A small multi-label image tagger, trained from scratch: 50.3 epochs.
Rows from expert 55 of block 7, named by matrix and row number. Rows with one number belong to one neuron. Each number is 128 + 32 x the weight over its row's rms, rounded and kept within 0 to 255. All counts start at 0. Numbers have three digits each. After the name is the row's rms in percent of the matrix's.
# up: expert up (model.blocks.7.mlp.up, 64x48x96), inputs 0-95
# down: expert down (model.blocks.7.mlp.down, 64x96x48, transposed), outputs 0-95
up.0 107:065136178164063120143094103090125150172082102165168139103079102112108156157138133145075150165148096123104140113093134133091089116103178090096124120092175101160159114141115124163101089058130145150125116066173156124118164166102079087178154139171134139139067110140135099186097067084138135129
down.0 096:119138118071105091134113176079100166133148166144147114124033111078115146181109154162087136086130111138122065083116095064141099131147183126123110095130103176095101116177126109137153147148156100136076081069122184113071196137151130182132134160143168134095119182104118152109148097126118133155
up.1 098:079094084171176161092137118116116109156043142131175171156112153135102125163154078126157082118142107100123129159131171146079134094095076171097163161127151145096156149126170150171121127056098122133131126159212152188170077115127123117111152121163140114105135101181135124143140105170077134191
down.1 102:125110129084153132162137173087094183117114127115090128088065185157125173116171100113145123113122126135192129119061152110123116107100052174100139142100102081178106123148096129069103179125138128164138074117091116086133185102086115061123174139088139086103162168123103086123072100101121134134
up.2 109:118142171101162075125153115148132168067160148175142092126149082101086173158126158057119155129181128150191140102170135133133109157122127140157094095126158144153132133092126177135168066129099085103160161152113177137136106154135122127065094161113115124089230082110154127154129098152120159199
down.2 105:127165141131085159124104061123138128091105145154186148188116126133157104165091113162105158163156100035085179101084185166105151162146123119159128211098119119124160136166138143101104178145133134138140157158060134125135086073171124094140105120137129097085132126153113164092122185091097079140
up.3 094:127085120121129098087131176177162125133163120105146130125109151143110188139141102127163090055129157167086180134131186201073137146172157154143201132130153072175135148152100159133077134125122085169093140125146104106111171119057119126187177108108113148094124201107126117184143126125138153136
down.3 093:113135151082080120136109114098091133123172187219155202110078112111148086104121156174092173138082137192131148060133115062080141125098101124131161156117162141132105116090095097158116132129184116177153175140137136189090104168153100163129129134151108136092075111161129121134137118147121162085
up.4 080:112091122133161128140141081084145165124102083142133134175151124075133119175113166116089172110188119097100131115136078145131092096104102063160162092136119148118124155186136095116142058191116079165082151146158107116085079131105091152124138188134156179193156110089122141159080063114097141117
down.4 088:130119074136101205114152114089159114160127168128135141115106072162153090158181139140125127120156056152154061107129135139146125173127134109142140190134067103158120140135095101131149110093055137127068148124144177071098129068084106205161158168140136137173103160122144151103089171109115096147
up.5 106:127133148154120167156118139089136034163088177173144194153121068122109077106197136176146128126109089180174148102085122101125098120132117125122113137153139101120090158148111142140077118133125124075119114126121110157078112159120104096141137141149042181112146147117117090194120114099164197177
down.5 099:042106101097156086151136127161133098154162144115094132119121100114103052173140156114145134129119062155195145111077097113178170170105149128146115082119153151128104154119154169156119112160126126190115115172115112145090145134162075076132125101141098153119163129138097165171094102223081171118
up.6 083:163118128047145111109132133150139095142208153173084101060100107104132152177099164104112142147128149127079121141105189101198080157124128110126158136134128122113187096139162150159112109158122138116123082084092143127125157120172121074169099184087106144149080086164207155122151095142145172123
down.6 086:187103136172105157143187150117135123143134108188174160141105154108108066054155082052128092169092161127168179116160104128129129124153174147125123164161116164106104104168137155102102142143118159028140108108096128143107161117098113101099157131151084104096122154147120083061149091136106114175
up.7 111:127160100123111136171112045136126101109113109051084134122133129084136135107129112125093189143164122151133161121129146104164153117171131135128138153155177129181124075029137094053145087148117092153127123133120104104100145133168160113116125111123121142101135045097143092125058081111068073096
down.7 107:125088127080139159109166146089108137178141081106081159181139139102089130163101054156064045127092108147128151094140158096119122103130145130158141153096083142133117143062135179074161150122154194151152169173079113131137082186103120130120158138122123147093074172149172142137101102151152158131
up.8 110:163129142152121127062108137161135162086145147126080064157120144072154102149134118124112154092107092141109181085101160128157149209153109188139145114102130086198182144131105102127095142098091111109136132121143139115138102157113177092135102084115156162068212125133115109110135073098094193177
down.8 104:126082168101125161089120139170078111140146133184150143178075133151109133098139120122144161173151074108133131152116118142090133128048073107163137179075164134172198167153172139123171125157076162130142140166151103135145137093151129080111126107131085121124044073193134148179125107124115145092
up.9 109:110092143128091144160157108120150153175131188187159080158126095069132146148136113078116116082100083091143057101143160156149108171170121098145153163146079130130090132124178102134148203121030109118085134126150120117125120150107169157104179123192132114164102095145130109140113112084119189106
down.9 094:070121154115103091157116150121199159119128198130064136160107077115135106141095172119160143123082142105166078148196120180158163119158147137123124124071094145116133090099090224162203162106156114161142141146133122092079122140129093120135149121112130083116062133111123133096118122157125156069
up.10 102:052176169110079071128161091144176099116139137164115207152133161178120097139131140147118144118133153136138179117053181064139123125171161099141143105116125128144104127104139103048160091104178095074085143151159075094098102143164108115116120097174111125085117099159160132153164102120106105142
down.10 102:112057165156102139141148163141082112145079128174130095145111142171168090084179091074105162173075101123121216087150158092164109139089174097107085106129085161113120159148153145102107138154140143090181148143095171153114081141136088172102078165143147095105084164129169138106128104102147138107
up.11 089:116108229130108120126159108153100128150095080137143154135154108105126173093112115167118132110117142126154130117148180119099101129149118098166148107105178090092116190137001119119124134179088155104091165122179094139154110128132132140141115121208137177168104116164144134132101087099103086062
down.11 097:135120109183058112073167038119077098073127076158119099117206097092157123187161122103091176185175113081064132103178175122153108162130132091113133169124127178116158144083137119104145117165089131151120126096144115143082125075122112090120142160120136138142124155132132119153140146131158155098
up.12 106:085117135135151101130101063139163136109074144100107091116105196122169120086104102114118105153161153142131163153081115163156148127101077119168186072102061146141130082155152116115085089143088136111122136137131122137213137162105125167110115159127147140112166144128090140170126132074155246142
down.12 115:113117138090063133131140132095130156122100169132081094156078164134154149148130127133130105200097066117131149100112150121125075097101145105149117116077135119180173183124096133086069152155089106079201070122113091119120062089120079111161114101123140158135094079136079172115161118059132141140
up.13 115:148115191067082135147112170121129163128119133183140107125124129155075125115152159069156140151119094117178125157093101138026184139136095143123151113037126093121130174161127107142146139125140174154164064118140148159103082154171180143120121113077135105115135118082110134117157087105182109184
down.13 110:119171127135165083145119089162150091087181171122139095104131117177058160120166117129110137142157164128129179146151071111109076133152157168171167160163205137066166136112146131125153085125167151089093097117162110125145138085133103185128175089143130115121133132167083161187146113172152139058
up.14 087:126185082071076134151112070139114092132090113136198136118090087116189144132167130119131129159165122140081131121171103132142094125076071105137132118124175110175145129151103105135140105109132093091142113129137135139125160146100129085163209172175136145178185112127145154168112068095155182054
down.14 096:177150137120136130093050138136134104090171111148101158128120164135174142127109159136144107046133086143079127071131128151097091152173213127139102145148170150183162105120147154106140144212158131110083113139139131159142143078127055139193120115120140110162174127118152136104062070150132148140
up.15 113:119120097138136136084131108108128129152200130089046170114151142195119109090153158126096156134111158105165156144092091108056175123122148186121076063123143087106108135099103159148092128093159185160116112183082136131086184144182127107161103156146182140095125147120126106127102110104188167153
down.15 108:137061122159175132192145137120129149177095105143132160125114133145134159097074145119125157158221123104049101155074145091086153130105095127120155108055122133149131114139109135116133137114105137112112140106116186077175079181144150136106073124167127087079089107109128094199142136139079090099
up.16 088:111122155055069150096137187099133129104163129095125098158139130141158120059154110126121107124057126121040122125094136141147115102159134187122120127135152068135162152143103169137177110085114192108159178139044138121107153119072082080169108128156071161106115109167129126125094168134131145131
down.16 090:126184115185135138145074164121122147074162136145133101119128110126185124147126162106067116145129143190135107143160184060116097070105175111155129094139108091120140134137196152162098131175113143111164071104184107160157125093118122095142171145112097173146116100140137063173126150197194145144
up.17 091:154106171146107101133144189147149144126112156133131128170089103116114196075070098143128109140125134111122171147135168102082087125106127100143128082115185000155140077165136136122122138146170155171129067142169075114085126143122135141131153097147086122090153143069154139117176146149142156131
down.17 103:152079097106122126093096120079083088110136163197133166147151107148092136141084089159141133109115109158167151112113074065138116103093156156182055051115180144189117126141187146124076128174126131127177113118152097096123152119117149176152080118160092173102097084134141163131166158155144110153
up.18 102:097153150139095176172084092093095168165130091152153133095134126131091119088069115102094147162123141084119171150101138075160080120143097103104145115093150166154126168145084147111156144164111106111154127062162149063132119126138164132120117183113086150098080131124131093162078068126047090062
down.18 098:148149179207110107103130186154162169128152149113121182145112111176097165167152064093082113144146131103153167103165167102147074112070139139154090141118159078119146136113133075093124097164137080139091114056128077147081107102086119146096145170139105129162062131088102135084135161110111132129
up.19 096:091133146085049152158099125107087114168104141090096110131100187137127084156107130086189097130158106113125104152180115123085219122177125134096121154100156092118166136095112167164116125100108069151147084108154133129154094107179178130097134142106108092141091163127110097105096093137035142158
down.19 106:162098120129152093157135136140151182105129146127087133143133092177108149114142157118122176108149117106134216135151168033112123095079142112168138162118086183126098110137114084132181106117144142101085063094096191098118173121146075154148154166099129190157149170143151138137184108141134130066
up.21 112:151121171124055106100101118096158120062168144140134170134130141118102120121135148070091081166131163065159118111167179167106193028153168121168113141167149159132089138113096134059062158092131138125135119107104104170162119154105105063094096142089124148141157143125151131131114121138106180123
down.21 103:121116116064150138150091113118108145101059178148128164147172082125184125140125162119096176094172113108064161130138196091160175083094060154135116110098105169163111125117170163120156120121164105080149187107119158143100162089167153099137140079120081111074138184107094097144144128115119165141
up.22 105:142082153065139138089098157148190107146100148223150096138145125145116132077092067110103126137161170181129117219107127142114176119104141112124076116115146140088118138101134099079098154191126188172132098153135145156123157145124151139145182084143139185133177135158128138136191121098149110113
down.22 100:127159151101118142106149122169097070094161086078093126079123107136149095053127065197102080132109127141185091154160103148076145190171155129093126126124190110134157126108125138117114100080126164092181145157141128113135085118094119144094085183085132144183115188134067130137123079132115122119
up.23 080:080127139087184169122171108150103121209178107131083143161156152133095169090140124114108079069122129146144132082115131162079150161088105127159134145153078185045129056144129126123113115117155208153161123150100158105078118122105128101111138087104113132177131139146097132176102166121172087123
down.23 092:143147063106193141089155155064105141137125075108156133107137158124137166063111130145104145198117175149206107175146153143162140119116154182094173085166149146150157079121169160145134108129089172145114162146113162144145127101142152193125131099179117136122111139043122092174124157156167139120
up.24 101:088156151176076127148117141113144140129140147149172101140121150151114165116086131086140146114086065106104137083061148136087121138083155075108177126105186108183105153092186134142119204129160137153124155105144130126064133107084124174171157150201145118111131189105082147128127113082077085114
down.24 102:100109144151118111137085123057179162106168138123130150178089110144104122131139106117159122118122141152108160100124146069201167041117105170099109099103077140117116189147166129177132106135130080134093155127142108139124126158088156103133165158089078101092024153172127133158159178168137157116
up.25 094:148147166106110099141119111140130127156163125102096112123168087114127065156105127135099083186174123179128042131150132078114157100113096088174148132114138156136118195077154151118142166109120128169141130189130206120118183179179184109112149160158175099124146066144128126160139153136058126143
down.25 094:101107106165151117130117088133168118101161137110095077201188059176148139130159109207133142131130091151147121190129110153123179136151098109138115099141140165080121146117136123130094138079163204121156112175110136112115121176097108166099162139105147116167182170092107142091202129123068106091
up.26 098:160143147177150119189123173100156092202103100119113163108118187086088132135166142174133124140136108124139063152076131097128131134114156107113165159124149132133150182139135096085111132110136128096039117071106143130122126115102168129133105069084122134142127080069177056191104121073138171115
down.26 095:144101129129142106124122113085158110172059196138081112129113084180067130120144115076107134118083139096149092113156096124148157168191101141141166143140161093128105070123165142149156080151131096202124129114098087150156136111167089103152197167147142141134153154152149209167086122103093124177
up.27 103:138078145136095184108123092107120112099108121102168116109107141086159121178083162164120101170157205112090166087131116104139152096048154130092098118117140130098126090167096114157149211125129088136136151156115146142093163122197113093158111187119180115127104171093126130206138111122076089132
down.27 103:073153138147108083123130131124138189140077117117142133160117152061152089148139112176156081165133097108091050085132148145075135120152105119138070144139114174147109131079109170140155126116150097145032121168154101106145056119124143154084062181124150137159110121082126094134135195104146144119
up.28 124:121116121065187042104136148124119070105124060179181125125116201147154115115151096093152126154123126101138093162109100107147156158104143106113110132137060137187086074120135113111161126099077126141159182153114126106134127114116108079119124164133144163116132224165152157166120188095110107135
down.28 104:090181137157111201106105091168128134124109177103166152143099106137083094157149132145120133185154075137095109214107137145161128140120140129104122127133090055105109082130106132180113079111121128155149089176183089120097077123149129150080096129095132065125080135140117102114096082132130173052
up.29 109:074117131088093136126158138114129132112112080198211149136138134156122089113137167100129108100135112132092090146118137131131144144151144079127164172097109167187184142109177116144167059236097140084138082102191160127141144146135135092111117160137118186172167133131155137133114102105104188103
down.29 107:174144175120146142136121135104162116149168144083086162158122135211128124092096128118078165138050179118042152094159107172150123157078164122158138170149116112121157103139139051149151153126114088130129139088093135170132202170154129129145134135165079089090090123108099117100086114130145165166
up.30 113:115158138120158140053144112076158132113129120123139107146110195096138150117137119091159119155146137155169106090098158102122124128197148104101132145139149101085168127168164133108179122147150084122144069120105119100083105112117124070064150148166208166132195192099146098081117102086125106206
down.30 100:102170143079070156102172127110177118153098100176104143083111129082077144087176158111096148149144096175103135154146119149159169115166147127130120125141072090167116061083149065143113156136107100172101129146137174169162105134183108167130118131183136068050069145119133172115121126109123101123
up.31 109:161129123150087071148122132126165100097087113121150140124131111189131101154163156143146104092174121099111135108143186116184134050105154116144067139189126146099117094186148093067125078111111137105105127141148091099055092140203140158123142122119166201102090099092123093110084145155100124090
down.31 093:091162209144146120145106137161138115161077155152112166204180132140128068136112160123124096124172104146093140157129176167126111202146126084122167144131122200096083103105203139113166069140155119071092111104120159166154138114096130087150157149158125147144099122114155171096144132176159139172
up.32 098:103135107159107129188102169184013126154159136073135191105092109187095109075199136158096135171152077129125141098107134104081097130081153158083124165095122125123144142090133107115133146115092098180099099158115109132121162131141092139133116097167082147092149160080155086124137164123125126155
down.32 101:149045117125124139115166108150169148145105140141126131114110090121066141194109144086095079167070118127146121096110144126147090116150134170111096071099140168115072166146132091132114166134160109129087162057117129114120061121175173120118134085130144112044213142130141132136153149157095146072
up.33 088:142143146112141176131134093119141073123077133085123146242085126066210129089137119140156124148088168120165105115196101142048129158126151139122129091114130110092079127139114120116155196152125169129090150161147172125167107086133132209142125105132151179171133136130139116140122160138101109130
down.33 103:155119135092159083134088126091157132109161043108201143131159127143152135119135123182147057177135125168151133173163158135152126138172152073179093176154126117080103148141091125076130051155132148115176106149095046113095129120064095158117163102100112149129116109124127116100126175150104100124
up.34 084:142063144093101163124123119137125190183097178120076134135120114148111082155124107071144107127138121116162116159154093171122118141139157063157105152087161142101082134175116150111102064102170075165178100140211107152129110116121154125205163082103130139111149120115164186163092182113121116155
down.34 090:100112075127086131072112141207141111166075140172117138143128095146097197107127199148128139142137143148094098130149108167152100072087094169139091176132208104185190106174136150120168083113142141123155138081169117125101111128120083112148123090205129157154086100124148123155124136113156104120
up.35 079:122056115124174105098158122091122090205134166072055121094117091113139159145092130109168168156168127107111142096113106134132136144145117172104167137189176138134120164084147120109142119141140195202160150095140158093116159124118113145107107159136050059090126152135165134139075093114170097123
down.35 087:121114115063105120156118113057144162148113151087081127133108137131173136114131153151107162130108154145153163168158163120194142171124116107169184086130127126107161115130087123110140149053113162141167168063051146188138103122086203157138096148141128147155075166125157135135179183107107141084
up.36 078:142149113096147121146120130101151115115132141117099089099117143167155165107157121076097144145088129138088083068099141120170096141130138181087067122111139147131182172200078096145158114106133097125029106099136125127115175121097093126113054180081130113119147115109105126206127097154159067169
down.36 079:183121123147099104126125089154106130086129172155112130119137167084167164135132206110065104131138148131110115138150115147110140124106187141088150182125118219113125098063209158125144112157112085101097165058088099130144072160145153118121148181131133086173117094127157116082063108113128132117
up.37 111:111101146169112118063099156092143160158132093134126134074130159114082151117120167064089158133143142183159101115113083099181123089097119155165118158077136116123155102112178094152167146142155120167139138122131158152109155169145097083101103162119172090204193132179081093098140076119089194129
down.37 099:157132179148163171190176110110096144116178121116114132145125087126124166146125146206122183158190117202115121129078166163092175117170122117135141105148088072121154122087076091175129183142130116144084120081144203154133128116123119110127081116164100100158128141140150091054154108091119125135
up.38 122:124076115151149093111156120153120088171155143092152139139161136096160109168158040159127097114149142066091056174131218179113129158131072147082169149114155171132127088175099113104149156138088107105115147136086128121107123148156112143129183122103108100131081121111161084111122205168115148151
down.38 104:099129154139164066179127167161153137143099138121088164157094120128081121089109131084086074123107157140128067120098143103154074171182160150157152102129133109125088107089165135086067101116166110140095106148139133174063149147047159134130150074124157074105089148163081097110104156082139096137
up.39 113:071163134123106128183194185085101136108175140155167128112149079176136154115059167113097132113113132120135133127172139143150117156080145179109095174140170092128111123134112113070088158154103158148132095154082143117071167136123173105167086138121163191148178191137113166130113100082164169105
down.39 110:145123144182122149092139148092138129116074166071211134130141161145133108110171177173115108100100174146088066100118114165137153183097151101142112102103079095153170120131161090108093146141126154115150058096171139117139117062172210139142107122129106164105164169161100103107111178151129084124
up.40 083:150122058149149066108115067114084079166090171123183154130124154128114127163079092156115120137135197080170082116106126143079144176165120181095108118145108151104083155193121133134119169098061120145091085181137156145134110165128126114125160098122077143092147064119155112143140121148146075145
down.40 092:093091113143099136102153122102129196128092091092087129093094176122169142106089121104125118115200103105194065150132141126185153133128159111123115176087158137205067199150062113127111049106164115092132121102097123092126139126144153155115146093107108109157152123140149083103164153151079124121
up.41 100:177149140126159179129139090148146095133140105144113084101126078126137086106126074097155106149135159104181095157112155156088110222145115061113149144107187162127175134094136127137127138115117117130125082072076154180118152137038092100133122113077084137133103110113104101141141088142134221125
down.41 105:146152115145205099117125183135089129101211165098101157122103061100098092141134104108118125124135124111195119117137138070145193097148157115183124078128155158142133151123139075118099171083128130163132125153126161170103144096131151114112200147135102119166116116187056145167114161095177117175
up.42 120:186171082116086116113095083132200189121094116169110121155164139155117131115162109136142135106125120076144075123128094177142166140151150117101131115184108092163133103103128128116098183072106179124135137156165141123063099148140175079084088136035123120140114158144132171206102162130146113137
down.42 117:138172185121111106093133123210054135108117137225111106157133138150100092062151118070114141106121140107095166143152153109213116120162118148114194158170146165117112085138067121139107134137139131118149145152164125125173083149172184118113152107136181133091181115112115152137139107167108099139
up.43 102:132170138087108122132165173103113186129172156134112127151150054115168115138186151111151213153113105134195117038164133154071153086121146114082118148108096104117126134146162103165115136126132114144060136126114099081100155150166165120153103114132089147158157111147072129111156097087184176091
down.43 109:102133074113125144057131131158160115162099150122140095100089172139155097120107168093139180151098140116145126126161115183109141143094148090224089135166136119083125128204096165164147155080115168103091134120178195102113115089157131130170174115127084158122156131144166190093156099114141163087
up.44 084:093176076083141143168154127171164118073105162043141085136161118153128071100127088062075092131122148174129179130055119147084134143133119142126139100139188105129155092146095162143152140103151125148122115110152134161116172139109118149106156083122057148166105128097158163164086082123075159110
down.44 097:171101165130101138198156112116114088159125167069148148097127129102149136094103127162089120167158073141117131095151123083118169138100153134120159194079145149203177136140138142109065127159116156091161190139159099123124062151122129058134164165161109101132150127089080151171149188115160108145
up.45 109:155137156110182154159150183142143115153110087111098114176092155139119158087093146123137241115108112103146188100167090147107175123164132156194059153124108065100146065109099112099127062142141113115091139163110167121122148105182164163143114104130159103123139066120119128157114107133089106139
down.45 109:148100109109108158141123107064168127173082093132116121146237165145123176117115116160109117090066153126058146124102143146099136155107123169161085168164109159135183158116157135100162133082122163124107119095126136142171111146195108062127107137169175147172157199141176117131085121108132118123
up.46 108:079148117150111137032112115114081110154140127107098118157137095095104151110113109166159141160149118178157163118186146186204114143115131120173153176136110166140134127097137159170148132117120191146151136135194075150078090130132085139110157167146055110113204087119114133097119073095149128108
down.46 101:139134145068128135147070106110113117086134112064100125116114150166164130100069102114170230094110115113110105117121133128123146130069166131171109063088128117101141137128088176115194156109072133111180107165061099160116099162182150112099128171076156163165136124125083100123140159110156129146
up.47 096:083116134161105152168118125106068163123076135107115142079095154118149140089126108170121130116097144109194103089173134121177124179141075120158166171119060080124074141135089128198106135087094096109096145066081187064151160095121112078139121157153122134119164168160173137144127128157148167127
down.47 100:065095074168137110109119106133120146117162106163159189173127195126150154067168154151113106170132175144201159139169092159127140086100192111135126046139073096177116148125111124132127136116105122159138090192134126123125116121163119121140106131129068133182131123103114118050167131134074144105